Weights of a small masked image model.
Model: 7.45M parameters, 40-pixel images, arch mlp_mixer, norm layernorm, activation swiglu, moe top_k, num experts 8, patch size [8, 8], layers 12, width 192.
Training: muon at rate 0.022, batches of 64.
Data: trained on drawn small creatures on textured ground, 7.5 epochs.
Rows from block 5 of a small masked image model, named by matrix and row number. Rows with one number within an expert belong to one neuron, the router's apart. Each number is 128 + 32 x the weight over its row's rms, rounded and kept within 0 to 255. All counts start at 0.
Before each expert's rows are labels from the 100 images, of 14976, where the router gives the expert most weight on average: "top examples" is what is common among them. Only what is clearly more common there than usual is listed. The data: drawn small creatures on textured ground.
# router: router (model.blocks.5.mlp.router.weight, 8x192, trained with AdamW), inputs 0-95
# gate: expert gate (model.blocks.5.mlp.gate, 8x192x192), inputs 0-95
# up: expert up (model.blocks.5.mlp.up, 8x192x192), inputs 0-95
# down: expert down (model.blocks.5.mlp.down, 8x192x192, transposed), outputs 0-95

# expert 4
top examples: small; orange; fish
router.4 [170 210 134 168 125 128 140 125 166  65 200  82 109  99 160 224 105 183 127 126  95 136 167 119 108 120 155 137 159 118 119  68 101  81 167 111  84 139 115 141 116 128 131 128 154 148 133 126 145 192 143 110  86 175 121 120 125 150 147 150 126 149 136 112 128 169 145 123 174 114 160 186  99 138  92 123 193 144 120 184 174 131 179 157  74 122 134 168 133 156 116 135 123  89 130 157]
gate.0 [112 125  85 138 162 126 127  97 129 170 107  98 202 107 149 138 126  74 109 148 106 127 106 182 118 146  93 153 124 166 116 137  88 206  87 115 202 125 122  90 105 146  97 159 171  70 184 164 113  82 110 165 107 177 160 127 182  91 142  65 146 136 155 117 133 144 161 109 147 123 174  66 157 144 132 120  97  96 135 184 161 165  76  97 110 121 151  98  91 131 131 140  78 138 122 121]
up.0 [181 113 149 120 206 152 137 114 173 143 103 119 110 129 140 154 123 168 107 112 116 199 105 139 128  84  53 190 180 141 144 126 131 132 168 121 122 102 115 174 155 154 120  47 164 142 153 132 122 136  85  82  81 128 113 113 141 215 139  70 134 153 123 132 123  76 124 131 105 123 162  73 169 114 131  93 148  97 154 173  44 128 150 188  92 137 102 129 132 112 187  96 147 174 127 123]
down.0 [138 139  56 123 160 105 115 149 122 161 153 146 113 109 132 167 152 132 131 124 134 113  80 164 121 120 117 151  66 141 116 109 132 170  75 118 136 115 117 186 155 108 149 141 124 175 137 141 116 200 108 155 166 104 138 134 145 128 140 138 102 149 147  58 140 116 130 125  47 162 119 127 155 107 117 121 105 142 141 103 114 127 139 139 153  94 115 147 148 121 139 172  96 143  85 108]
gate.1 [ 79 148 118 153 111 108 161 142 137 101 105 125 167 156 159  77 106 158  83 108 188 110 132 133  91 113 145 115 140 128 119 101 167 183 185  87 107  98 180  98 139 135 129 175 164  96 150 164  89  87 147  85 128 111 141 187 104 117 126 140 158 141  86 136 163  75 134 167 169 145 112 115 154 131 151 189 150 138 114 156 174 110 159 123 126 114 134 102 194 147  87 137 163 135 148 180]
up.1 [138 150 115 151 165 142 207 104 177 117 160  91 232 105 120 172  93 159 135  81 148  95 121 160  87 118  95  38 107 222  95 178  91  83 135 199 134 136  62 117 192 124  99 157 121 189 135 129 124  72 170  90 137 126  93  85 133 123  69 138 149  81 115 112 189  91 104 106 129 140 148 115 114 119 112 174 102  90 135 146 160 127 127 162 175 126  88 138 177 166  79 123 145 126 132 127]
down.1 [123 103 133  97 138 183 114 151 134 108 108 112 129  56  95 152 167 119 113 186 127 118 136 144 161 149 131 132 156 101 105 141 105 101 183 153 136 127  97 130  30 139 117 178 189 142  86 155 167 114 148 143  93  92 115 118 118  93 149 144 111 146 138 142 164 194 151 146  96 113 182 151 134 119 101  76 120  95  93 100 160 162 139  80 151 118  90 112 115 112 100 212 152 129 205 180]
gate.2 [120 121 117 101  93 132 139 106 183 149 165 132 184 194 117 119 161 165  68 118 123 102 151 170 103 173 116 175 150 116 151 115  59 110  88  95 138 135 121  83 162 170 108  95 125  90 130 120 151 148 157 156  82  69 137 128 147 129 157 143 124 114 156 170 139 128  57 127 127 100 139 105 107 153  99 176 188 108 128 147  82 154 132  83  75 159 178 166 134  94  97 116  67 148 123 126]
up.2 [131 137 134 206 145  96 126 110 142 144 137 113 156 143 136 124 149 164  92  44 155 134  94 123  92 142 179 158 161 142 121 120  83  94 129  80 101 116 148 190 182 167  99  92 146 148 140 108 122 107 184 147 115 211 106 104  80 126 142 129 148 205 126 141 114 146  99 184 109  97 137 157 144 208 133 151 106 116 128  82 158 135 105 196 183 113 104 139 129 174 123 135  84 127 154 102]
down.2 [116 154 223 128 127 140 133 176  92  89 139 166 139 113 137 135 141 151 144 151 118 117 119 155 146 142 120 132 127 141 142 128 103 230 111 136 120 118 109 158 141 145 151 132  81 110 138 124 112 150  99 127  94 154 132 107  99  90 123 133 128 103 128  85 191  83 122 128  26 126  91 129  91 143 144  38  99  89 123 159 157 121 122  96  96 114 103 104  92 159 123 187 132  90 121 117]

# expert 7
top examples: small; black; caterpillar; creature: fish
router.7 [173 221 125 156  85 142 131 150 149  90 165  85 114  74 138 220 106 185 152  90  94 116 180 116 133 116 185 123 175 119 123  66 134  79 117 133 106 102 106 143 120 110 148 122 164 142 128 110 146 195 137  83 108 199 127 111 100 121 167 128 145 128 155 108 115 158 154 104 174 107 129 180  85 141 143 110 184 153 123 186 183 154 184 158 118 144 106 154 117 139 111 139 165 116 101 144]
gate.0 [143 185  89 142  99 170 106 149 125  96 130 148 138 136 179 149 153  88 122 172  93 122  79 135 153 231 196 110 157 165 105 172 108 104 168 145 157 118 178 120 132 137  99 105 151 154 153 107 119  93 117 151 145 115 116 107 148 140 135 186 122 162  78 134  67 131 152 143 153 160 104 117 126 198 101 146 168 126  93 140 104 125 142 112  53 121 160  94 157 114 126 107 141 149 175  75]
up.0 [ 94 138 147 138 181 124 124 152 144 152 143 153 119  51 159 153  99 102  82 180 163  81 110 154  90 148 130 114  87 110 141  84 107  90 113 153 125  84 153 137 175 111 162 135 110  86 121 134 130 181 142 128 131 138 132 100  97 103 163 125 164 141 107 156 150 188 106 172 195 153  89 103 123 209 169 137 102 177 164 126  99 105 179 128 151 114 149  85 142 102  72 131 120 117 103 110]
down.0 [117 152 129 158 143  76 113 122 137 202 124 105 105 113 165 111  56 134  60 161 181 100 114 170 114 148 138 134 119 161 123 119 148  68 199 125  94 116 158 110 133 116  49  93 132 122 109 117 135 176 111 161  90  90 116 111 128 131 102 139 165 124 116  95 165 133 147 119 224  69 141  86 115 113 132 170 149 157 198 142 120 101  93  78 123  94 144 107  61  99  65 120 152 101 107  88]
gate.1 [135  88 193  86 124 202 153  99 122 140 143 115 112 225 126 110 174  93  92 115 149 156 157 110 103 144  65 148 121  83 140 113  96 128 174 120 131  97 112 157 112 168 115 130 171 109 118 138 115 166 124 138 141 147 155 177  96 138 171 214 159 143 133 143 113 105 136 127 131 120 188 133  89 119  94 131 143 113  90  94 154 115 117 137 154 172 154 153 133  86 137 147 151 107 138 150]
up.1 [166  99 106 112 149 175  97 125 160  72 129  83 154 184 115 164 162  90 108 100  95  82 151 130 132 128  83 142  87 108 175 143  91  61  58 158 115 126 139 116 130 151 111  76 120 132 143 146 112 154 146 148 141 146 144 176 151 117 183 163 173 198 184 134 169 117 115 166 108 117 164 143  55 153 118 125  95 175 142 138  89 146 128 176  80 196 195 147 126 138 117 129 120 111 114 143]
down.1 [198 148 238 140 100 149 156  97 147 194 151 168 127 150  97 105 134 149  78 151 141 106  94 142  87 123 130 135 124 161 129 122 125  65 139 144 123 139 130 138 149 121 118 137  86 129  79 134 126 170 141 179  43  97 149 124 154 155 139 142  97  94 128 101 123  82 166 134  77 167 112 140 161 151 131 147 109  74 120 152  79 124 118 162 128 140 124 127 171 100 147 149 104 100 134 128]
gate.2 [140  88 108 137 181 117  98  85  90  89 138  94  90  96 155 177 176 152 153  60 115 141 146 196 140 123 107 179  75 123 133  65  93 142 116  98 154 132 105 136 146 107 135 198 109 140 115 160 123 207  84 168 100 127 146 106 144  96 204 115 136  90 118 118  78 121 146 138 116 114 134  96 112  64 108 100 199 208 137 117 127 148 124 105 134 151  72 140 156 133 120 138 218 155 151 122]
up.2 [152  90 130 161 112 157 138 116 120  70 147 100 101 109 133 174 137 100 147 111 154 102 121 196 103 147  85 230 120 134 132  72 174 146 102 102 141 127 120 141 156  75 109 218 123 117 139 159 139 203  83 135 152  90 137  83 129  81 197 103 140  77  69 137  96 122 120 166 125 121 141 114 133  98 114 122 195 175 203 135 113 149 113 132 138 105  73 144 145 140  61 111 147 144 156 166]
down.2 [136 105 131  58 126 118 143 193 117  33 162 132 103 171 103 104 174 137 131  67  99 104  84 168 125  94 130 101 154 127 128 145 161 111 131 118 129 113 139 161 168 113 138 212  94 141 123 144 142 198 120 140 126 140 127 137 132 130  61 130 125 110 154 133 161  98 127 118 134 106 116 139  80  96 102 143 194  82 140 127  44 191 101  86 113 104 147 153 115 103  90 110 145 145 141 108]

# expert 6
top examples: large; spider; crab
router.6 [196  64 137 131 141 112 136 156 156 196 132  97  71  91 170  98 115 130 148 111 122 161 129 155 139 127 127 134 109 152 105  79 127 125 164 101 117 138 142 112 100 115 199 101 135 179 171 146 107  33 135 153 119 108 148 123  85 151  52  78 138 101 122 119 132  75 113 114  58 100 127 136 173 175  77  58 134 184 110 140 143 119 172 118 164 103 157 151 112  89 137 113 106  87 132  76]
gate.0 [116  92 121 131 171  80 138  67 134 150  84 135 106 118 118 175 159 169 168 161 164 116 109 145 149 111 130 190 142 106 193 134  94 122 147  81 106 142  34 135 103 156 139 129 144 119 137 140  81 148 116 187 125 155 141  88 156 126 140 125 113 129 160  23 141 124 180 150 172 133 147 154 152 123 166 162 118 122 112 100 118 106 104 114 150 151 112 138 110  56  98 136 126 138 147  81]
up.0 [116 130  66 151 137 165 156  82  85 139 140 126 127 127 121 188 179 183 197 140 128 134 154 119 136  90 157 192 147 152 195 112 153  99 106 124 171 101  67 110  70 124 150 113 119 111  64 131 132 105  63 179  87  99 165 138 111 149 134 168  58 132 116  22  77 122 163  83 133 121 140 163 101  95 151 148  85 149 121  59 147  75 129 110 142 141 108 179 133 104 121 121 152 131 126 118]
down.0 [102 123 154  46 159 152 118 174 111 109 115 140 121 142 152 130 138 127  94 150 134 121 134 110 152 154 130 145 168 136 107 144  89 208 156 114 117 113 119  87 152  91 149 102 134 117 107 123 144 152 131 110 151 138 124 143 121 175 127 126 112 158 145  96  43 172 106 140 186 116 118 141 148 162 131 185  66 177 104  97 142 190 133 173 228 167 129  84 162 156 132 113 132 117 126 197]
gate.1 [140 122 140  99 181 109 135 182 138  97 111 103 111 127 114 153 152 142  99 174  77 112 119  99 125 146 142  70 105 118 127  72 117 186 154 109 182 129 143  99 194 126 163  75  95 175  96 103  90 126 160 142  97 121 139 103 177 137 101  85 142 115 106  96 164  90  87 129 103 150 125 174 131  66 116 139 106 138 121 132 125 102  93 146 128 137 124 145  98 140 209 133 132 118 123 109]
up.1 [121 113 151 143 159 154 167 121 158 111 140  85  89 114 121  96 103 104 103 179  89 148  92 113 196 179 176 128 147 109 145 124 165 144 138 106  68 157 106 111 129 106 151 177 105 139  89 121 109 114 110 102  87 113 116  44 103  88 157 126  97 105 131 146  91 105 110 172  96 113 144 175 194 117 108 157 155 108 108 188 118  77 167 105 110 155 106 144  97 142 143 142 138 134 131 108]
down.1 [151 110  26 134 132 137 124 103 114 158 111 170 101 139 127 162  66 124 132 147 141 115 146 123 114 130 110 136 109 144 162 112 131  97 153 106 142 113 134 100  99 139 136 147 107 148 145 143 146  87 112 146 200 114 141 109 132  88 155 164 147 180 128  91 107 120 145  95 112 134 151 104 103  93 133 216  91 134  96  99 130 107 124 199 134 130  97 124 116 125 153 131 127 101 166  77]
gate.2 [159 167 138 123 188 129 123  98 138  98 154  63 125 176 143  81 152 127 156 173 142 116 120 101 137 133 184 118 168 156 104 103 145 181 188 111 118 103 145 144 147  86  93 150 112  88 138 150 132  69  97 137 174  74 147 153 174 117 119 143 173  74 168 128  88  84 136 124 144 108 168 136 128 126 183  30 146  99 118 109 125 133 126 152 118 163 104 158 164 134  91 117 158 119 153 125]
up.2 [ 87 177 154 124 134 154 100 141 117  57 183 128 137 168 136 164  96  94 168 121 122 129 134 113 129 152 150 180 164 107 132 171  91 175 149 116 168  95 125 133 129 116 123 138  90  73 143 164  94  81 111 133 153 135 149 167 217 105 150 145 157  78 159 130  93  83 144 122 119 112 167 163  90  62 167  64  54 145 110 110 103 149  81 161  91 163 119 199 150 175  92 136 132 133  89 148]
down.2 [ 92 181  42 110 130 139 117  41 174  88 169  82 110 114 110  97 182 109 127 159 133 133 150  87 141 132 134 120  82 111 123 150 122 105  91 117 122 102 105 100 152 119  77 154  92  96 116 120 172 159 129 151 113 123 137 126 148 117 117 153 115 115 134  64  86  83 133 123 184 113 154 120 204 135 117 206 107 101 123  45 145  93 100 208 138  89 141 141 116 142 149 130 132 110 117  94]

# expert 0
top examples: large; butterfly; red; creature: jellyfish
router.0 [179 149 144 129 126 153 157 120 169  79 157 136 159 148 117 132 138  99 244  51 130 168 148 175 118 125 183 132 107 126 130  86  78 135 120 111 149  91  93 191 150 153 133 141  96  91 178 152  89 210 141 110 121 145 143 125 141 184 127 109 156 180 126 131 135 190 187 122 115 121 112 170 126 132 141 117 139  72  76 181  71  69 130  85 143 129 136 118 142 174  98  88  99  82 160 130]
gate.0 [152 146  73 206 121 107 148 152 119 145 177 145 155 124 115 171 106 127  89  84 102 116 156 128  91  98 124 188 139 148 119  93  71 128 124 157 146 186  52 177  85  99 138 126 127 113  84 154 130 108  98 163  63 189 124  84 138 157 112 158 178 135 168 115 137 127 171 103  73 137 142 192 135 178 135  60  95 148  70 109 136 183 141 149 130  48  95 127 125 107 133 150  87 127 109 183]
up.0 [160 164  94 149 149 111 154  97 138 120 118  72 177 133 135 143  91 186 104 105 142 144 116 130 130 123 160 142 157  65  93 132  57  79 106 170 112 133 113 133  98 123 203 123  93  98 176 133 152 140 138 150 124 195 115 178 162 200 124 172 167 154 109 101 130  81  83 154 104 176 149 163 126  93 139 117 171 129 111  56  88  96 103 171 149  87 137  97 133 140 163 147  89 100 148 108]
down.0 [125 112 176 180 145 189 115 129 134 211 152 102 141 137 137 117  98 125 122 108 178  97  71  50  87 166 164 130 105 166 104  55 136 125 143 118 129 151  76 175 193 115 113 126 169 140 132 147  68  87 136 123  75 188 117 132 148 115  82 116  72 161 132  44 123 115 145 128 172 125  90 113 148 147 137 157 129 189 118 131  76 138 127 148 115  98 116 124 118  16 134 133 105  76 159  74]
gate.1 [103 165  55 146  86 199 114 106 150  66  90 142 112  77 107 142  86 133 161  96 180 175 119  92 119 110 175 182  86 138  79 125 148 140 115 143  89 156  70 110  75 138 148 165 135  56 135 119  94 189 148  80  86 134 160 108 148 176 115 124 129 157 148 138 163 140  56 157 102 157 107  81 183  83 122 104 169 129 130 117 108 165  87 143  92 100 129 100  93 129 129 130 151 157 107  98]
up.1 [119 156 188 109 122 155 109 118 137  63  70 198 124 139 113 136 146 178 203  69 144 132 120  67 154  88 122 131  94 168 194 143 151 165  85 100  86 137  75 120 143 111 109 155 150  82 109 155 130 147  70  74 122 103 149 162 155  87  97  99 120  91 153 151 153 103  75 160 112 158 123  82  77 113 112 168 131 117 140 111 129 168  98 137 107 149 129  94 153 159  96 104 162 143 153 168]
down.1 [145 112 117 107 116  87 133 134 141  64 123 157 129 148 136 145 155  71  90 117 146 152 136 141 133 114 116 138 123 128 110  86 108  29 148 136 117 155 126 170 120 121 139  61 178 135 136 118 123  58 118  92 187  73 116 147  88 153 171 127 112  66 125 224 178  78 114 118 105 123 123 166  92 145 114 133 135 106 127 105  88 197 106  32 142  61 119 181 136 108 149 112 141 123 255 125]
gate.2 [120 135 151 150 153 119 145  81  73 145  87 153 130 118 115 107 170 145 181  80 120 143 131 101 120  72 134 110  92 134 124 105 109 113 174 151 119  93 145  98 132 137 175 166 150 141 151 139 129 164 134  90  73 148 126 126 198 139 111 106 149 134  88  51 186  84 150 155 118 177 104 182 102 113 123 119 120 199  95 138  78  93 124 184  96 189  78 159  61 106  65 157 157 132 119 136]
up.2 [166 116 118 115  96  85 129 135 126 145 186 137  84  87 125 110  85 156 165 178 151  91 159  90 175 108 161 141 142 160 127 136 108 154 154 122 115 128 142 139  93 104 111 142 117 118 137 149 119  67  82 113  77 114 132 143 156 121  98  95  72  90 148 161  95 146 175 124 159 173  90 131 165 133 131 200 141 108  77 220 173 157 117 101  97 102 118 137  78  96 152 149 141 140 182 205]
down.2 [198 152 162 129 126 130 117 131 105 203 128 108 160  94 127 127  88 139 124 131 113 150 107  74 194  99 121 106 144 147 125 158 125 194 168  99 145 133 133 126 123 124  70 132 170 111 150 130 197 191 137 113 132  72 122 122 110  88  94  88 121 210 160 149 154  46 139 141 161 136 171 138 118 129 148 166 155 171 109  99 146  71 112 191 123 116 157 109 202 115 132 135 135 136 121 122]

# expert 1
top examples: small; caterpillar; fish; colour: black
router.1 [151 145 154 132 103 160 126 112 140  90 182  56 108  63 128 216 106 176 156 104  98 157 152  80 101 123 193 119 215 112 122  61 115 100 160 207 115 138  99 156 130 123 154 127 139 167 120 117 145 200 143 101  82 155 138 113 117 146 203 131 104 155 167 115 121 147 137 119 186 115 141 157  90 138 110 129 179 142 140 134 190 147 174 192 105 150 147 149 102 140 117 151 135 129  99 142]
gate.0 [123 131 104 119 110 101  93 102 174 106 132 156  92  87  51 142  95 125 114 134 135 166 101 148 172 136 138 159 189 151  62 121 218 124 133 113 135 146 153 160 106 135 189  88 171 119 159 135 101  99 132 145  85 129 152 134 168 155 154  92 119  86 102 124  96  63  96  95 114 103 130 105 161 120  85  99 146 155  93 141 173 129 104 128 120 118  63  49 122 148  94 117 136 144 195 142]
up.0 [127 169  98 125 102 101 106  78 111 143 175 102 176  83 104 177 159 149 158 119 134 172 174  82 134 120 181 114 151 140  86  89  84 117 111 160 121 190 133  99 148 179 117 122 142 137 109 147 146 124 103 178 146  84 140  77 150 137  81 147 129 154 142 127 124 100  42 110  74  85  97  97  69 106 114  91 142 110 103 116 148 112 147 125 129 129  88 124 101 157 160  94 121 105 100 112]
down.0 [153 144 136 164 124  93 100 144 174 186 118 104 151 177 141 171 116 129 156  48  92 114 164 204  79 105 162 146 173 107 149 130 132 123 131 182 133 164 131  75  99 166 165 162 120 130 124 111 160  93 158 105 136 172 121 127 112  95 170  96 169 156 134  93 167 215 108  93 125 158 155 114 151 128 100 137  78 123 199 160 189 116 132  95 152  86 172 118 113 139 121 161 134 102 114 166]
gate.1 [157 160  95 122 163  69 150 171 102 117  90 150 119 163 103 122  82 133 126  93 225 109 150  73 118 182 141 119 150 160 105  68 188  79 111 144 145 123 168  97 170 105 207 115 131 100  88 141 148  91 150  76  49 131  93  61 133 127 129 215 148 181  86  91 131 203 119  74 130 120 120 143  87 136 125 128 104  97 121 179 106  76 115 148 111 136 105 109 138 154 135 129 147 114 114 109]
up.1 [ 97 105 155  81 170 146 140 116 168  98 118 113 116 110 116 163 189 133 119 128  25 142 131 121 131  49 150 159 127  94 110 154 111 197 126  90 109 128 140 143 104 122  92 135 122 170 180 145 168 164 129 154 142 164 152 196 117  99 144 108  94  96 185 132 111  75 133 175 143 146 150  67 156 189 166 127 152 132 110  77  97 159 144 152 169 105 143 143  68 121  89 120 114 135 179 206]
down.1 [124 178  72 128 125 114 123 104 141  45  92 103 117 131 120 155 106 136 187 109 210 165 124 143 122 108 115 111 118 132 105 101 100  97 146 118 128  92  88 107 113 115 164  68 160  78  92 163 183 148 133 135 174 111 104 109 114 118 139 110 126 161  87 102  81  98 122 104  89 132  86  90 110 135  84 222 105 165 174 119  69 117  94 104 146  77 128 145 132  56 144 145 134 170 221 116]
gate.2 [103 142 176 128 119 195 140 156 137 119 100 145 182  72 175  89 150 177 193 187  97  39 167  66 119 121 119 128 135 166 142 147 143 113 167 119  78 141 160 167 119 102 184 176 153 187 122 122 136  43  84 111 159 120 166 139 141 149  99  60  92 137 124 134 144 123 115 145 105 146  96 139 147 135 136 159 126 121 111 143 117 124 138 171 140 107 138  97 104 110 157 125 125 134 161 116]
up.2 [ 80 135 147 113 135 137 164  94 178 149 152 155 175  82 114 157 131 191 114 157  85 116 133 130 170 122  63 150  71 167 142 154 165 100 130 108  69 121 126 110 101 106 102 156 110 195 202 132 106  73 128 150 183 103 162 169 171 152  48 105 121 120 122 177 108 170  87 106 173 139  82 157 183 196  97 102 119  38  95 152 142 133 104 150 137  75 102  91 168 154 190 145 110 114 152  92]
down.2 [180  99 136  59 158 152 124 115  47 158 123  95 123 164 131 146 140 143  82  80 120 115 153 164 107 141 130 116  90 138 132 119 134  97 103 118 129 104 121 110 118 140 147 113 117 117 176 117 175 141 135 135 232 173 147  91 121 145 192  99 175 100 154 130  90 143 144 100 128 115 114 173 117 141 145  92 101 137 168 170  90 246 103 112 117  87 131 115 152 182 155 151 126 113 140  53]

# expert 3
top examples: caterpillar; snake; orange
router.3 [151 223 192 115  95 140 152 100 159  62 201  73 150  76 181 206 108 178 158  70  96  97 177 122 136 112 151 126 185 111 100  66  89  85 170 139 121 157 102 161 122 105 137 122 147 139 144 116 141 181 145  94 116 131 119 107 127 139 120 143 162 132 167 122 119 151 170 110 167 110 113 168  94 118 125 115 186 117 128 169 178 116 184 141 118 146 146 162 106 138 109 134 102 139  88 125]
gate.0 [ 94 130 132 104  78 116 144  58 161 120 185  94 106 144 150 121 160 165 156 137 137 176 130 113 149 184  71 112 153  87  76 124 135 163 145 127 101 157 137 152  75 136 133 141 117 163 135 107 185  78 187 138 162 151 102 134 137 215  76 118 137 116 135 103 142 162  60 154 146 155 130 122 102 196 143 163 142  73 215 125  77 130 168  61 133 138 113 184 129 103 128 139 104 124 139 142]
up.0 [173 127  73  80 129 147  58 111 131 111 162  96 195 132 136 105 133 129 117 118 144 129 111 142 118 155 115 108 135 140 144 125 124 132 124 113  86  77 150 120 106 145 154 127  96 190  36  93 152  97 172 150  80 113  79 108 104 129 155 130  85  90  83 155 125 129 178 164  84 122  87 116 134 179 149 164 100 103 169 145  68 101 181 155 195 153 155 163 157  92 168 150 109 131 166 158]
down.0 [140  90  87 131  96 118 117 136 149  82 144  71 195 122 134 133 175 109 147  95 141 109 177  32 167 125 124 117 145 134 144 184 125 159 106 127 103 170 112 119  95 138 152 158 130 133 156 124  91 143 103 117  94 146 148 115 157 164 157  68 115 156 108  81 129 188 115 135  79 135 124 174 147 172 103  93 106  87 114 141  85 166 145 242 184 155 143 202 168  99 143  54 126 147 146 159]
gate.1 [147 151 145 173  85 114 109  29 153 128 155  42 111 175  98 116 156  93 133 197  85 130  96 103 127   7 214 160  65 213 118 118 149 177 162 133  90 144 126 140 110  93  56 149 106 149 126 133 166 110 125  82 127 164 134 134 129  70 163 169 136 135 150 175 130 141 103 172 136 115 118 144 102 164 112 129 137  82 128 112 194 167 151 148  72 146 122 104 134 119 140 160 118 133 178 139]
up.1 [ 74 142 146  81  98 155 108 103 129 114 142 120 184 156 120 112 139 134  86 132 124  95 121 167 110  61 222 135  74 149 199  85 155 172 167 123  70 137 168 165 133 154 144  93 113 138 164 121 161  94 152 135 163 140  97 149  95 124  89 141  81 178 152 121 184 148  99  88 119 105 110 131 146 112 108 125 116  77 101 152 129 121 144 159  97 105 126 126 124  93 136 151 110 127 109 124]
down.1 [ 50 118 177  97 144 132 121 134 106 157 126 158 113  72 145 150  55 131 113 128  85  91 169 105 136 143 124 113 172 132 122  88 126 127  60 128 120 123 130 124 101 142 112 151 232 138 134 134 111 126 136 132 160 138 135 123  83 124 143 185 102 143 156 231 166  71 140 159 159  95 133 154 146 139 113 124 155  76 104 179 146 104 156 133 122  97 113 128 133 144 127 101 170 154  53 151]
gate.2 [102 115 128 130 104 114 180 110 167 167 184 191 149  78 112 112 121  76 115 166 135 156 159  88 181 131 113 139 130 144 149  91 146  74 144  81 145 120 161 187 134 148 133 138  95 167 160 126 111   0 126 148 157 135 139 129 162 134 203 133 113 123 143 175 171 117 146 126 132 135 109  88 102 122 155 153  82 192  99 130 128 155  85 120 157 175 148 106  99  76  84 108 116 132 137  70]
up.2 [131 139 129 150 118 107 103 110 163 159 136  56 185  99 132 118 137  70 132 148 110 146 131  94 140 139 111 158 158 148 116 137  85  95 112 105 167 121 129 119 117  86 135 160 101 104 111 127 133  72  73 183 125 151 138 106 101 122 104  99 106  62 132 149 150 108 154  91 162 142 139 149 105 147 165 106  90 161 117 117  60  82 119 176 135 174 130 116 124 152 197 188  84 102 103 146]
down.2 [104 146 129 140 150 186 130 207 138 145 123 147 186 101 104 145 253 142 111  86 121 142 157  79 111 114 163 115 128 105 186  74 137 124  70 117 138 122  99  67  73 134  91  75  94 151 122 120 140 113 135 123  78  88  97 145 102 128 173 146 160 121 121  57 169  40 126 129 137 130 120 128 137 179 171  10 145 158  98 117 162 111 149  81  96 114 140 141 142 111 122 202 117 124 127 150]

# expert 5
top examples: large; spider; striped
router.5 [108  83 127 164 130 144  80 112 112  53  94 131 136 101 163  86 145 114 131 109 121 106 122 128  86 134 116 142  69 134 132  98 148 108 105 135 127 149 164 150  76 115 171 155  79 155  81 135 149  26 134 140 176  85 123 143 137  60 133 136  89 123 108 132 158 166 160  93  97 124 103 124 152  80 106 107  93  70 148  68 103 170 133 128 142  51 131 150 138 141 109 133  71 162  99 156]
gate.0 [158 175 138 118 140 117 107 128 146  83  71 160 147  31 131  88 136 142 121 168 126 137 146 136 101  95 136 127 140  88 158  63 113  92 173 148 122 167 125 121 136 157 124 192 153 144 176 127 107 169 137 103 122 110 100 138 131 156 108  28 125 138  91 138 177 121 100 111 137 100 161 105 168 166 154 133   0 146 148  70  77 128 126 106 119 152 125 135 174 124 111 142 138 143 135  85]
up.0 [131 127 135 131 154 182 113  93 171  96 126 146 115   0 152 175 116 119  93 101 117 155 115 117 129 121 152 164 121 105 117  51 104 108 129 131 105 133 113 139 111 152  88 144 136 177 171 146 138 151 102 130 168 109 138 177 166 127 130 136 124 142 112 163  93 130 123  86 139  85 138  74 110 121 171 127   0 126 127  58 102 145 106 105 110 151  76  91 162 104  78 125  88 141 128 154]
down.0 [ 53 106 103 167 134 182 146 146 104 154 166 130 122  71 125 149  90 145 136  70 118 125 102 126 158  83 124 121 195 124 144 109 136  74 128 111 127 112 120 132 153 123 113 206 129 122 172 138  88 183 128 144 172 196 148 131 147 126 122 160 125  87 144 139 167 167 108 118  94 122 140  98 121 139  89 138 164 159 166  35 137 109 114  73 117 169 109 137 116  75 128 179 125 135 127 129]
gate.1 [ 87  78 182  91 201 147  88 117 167 109  97 148 160 128 142 115 107 194 137  99 134 150 136 130  97 150  54 128 141 152 106 134  85  64 137 182 123 178 102 143  86 171 153 115 148 176 103 155  89 122 136  84 154 123 101 103  79 149 110 121 114 104 135 104 146 156 161 180 101 142 147 149 122 146 142  85  98 147 151 172 145 151 175 129 150  80 128 122 130 117 115  99 101 164 144 129]
up.1 [173  98 174 122 158 126  83 165 180 136  88 154 184 101 163 115  81 175  91  96 103 193 161 155 161 118 171 171 162 106 105  98 173 109  85 135 124 136  77 147 123 184 181 140 155 124 126 194 126 175 157 120 188 114 118 137 159 129 108 133 145 134 128 133 117  75 164 148 149 118 186 108 155 113 174 112 120  82 117 111 143 107 143 175 196  32 120 137 110  93  74  85  89  95 139 131]
down.1 [149 128  48 153 130  84 135 125 210 129  96  96 121 134 151 105 178 135 116 134 151 126 117 211 117 145 105 115  49 141 161 105 133 184 122 107 120 132 155 102 124 130 125 152 147 116 146 146 113 163 127 138 138 121 117 166 144 131 118 156 185 114 124 152 184 114 175  95 205 109 152 160 105 111 105  32 115 127 138 105 124 130  71 150 123 103 151 178  81 131 126 103 151 118  70 152]
gate.2 [ 96  84 128 134  80 143 112 143 117 152 129  97 147 183 127 148 150 110 149 178 167 160 133 167 107 152 116 175 132 139 153  77 105  77 125 122 148 130 162  82 159 121 152 145 127 135 110 165 174 195 114 133 179  98 180 175  97 113 144 150 149 122 109 110 117 109 144  86 152 142 125 157 117 144 146 104 132 175 149  84 172 161 140 137  62 130 112 124 116 102 117 122  80 116 184 152]
up.2 [ 93 118 134 140 126 142 141  83  91 127 166 119 136 145 118 114 113 222 116 144 118 109 104 168 155 171 120  71 166 134 152  55 133 100 147 135  82 160 126 159 155 125 165  95 123  91  97 149 162 114 106  77 102 146 159 156 150  80 106  81 107  80 166 148 122  91  64  94 151 129 124 124 183 115 129 100  62  57 110 155 121 101 130 107 119 118 120 150  86 151  74 127 140 107 108 127]
down.2 [ 53 113 127 182 119 126 143 203  91 185 118 127  60 156 113 137 116 128 142 170 130 100 156  93  61 138 155 121 145 126 139 152 115 181 104 127 146  91 119 118 172 111 189 134 113 162  89 142 149 129 121 134 113 103 140 134 147  93 129 145 169 140 135 167 127  57 113 128  63 108 133 153 138 139  97 129 157 155 247 148 135 111 104 176 150 130 114  86 166 170 145 115 175 178 103 142]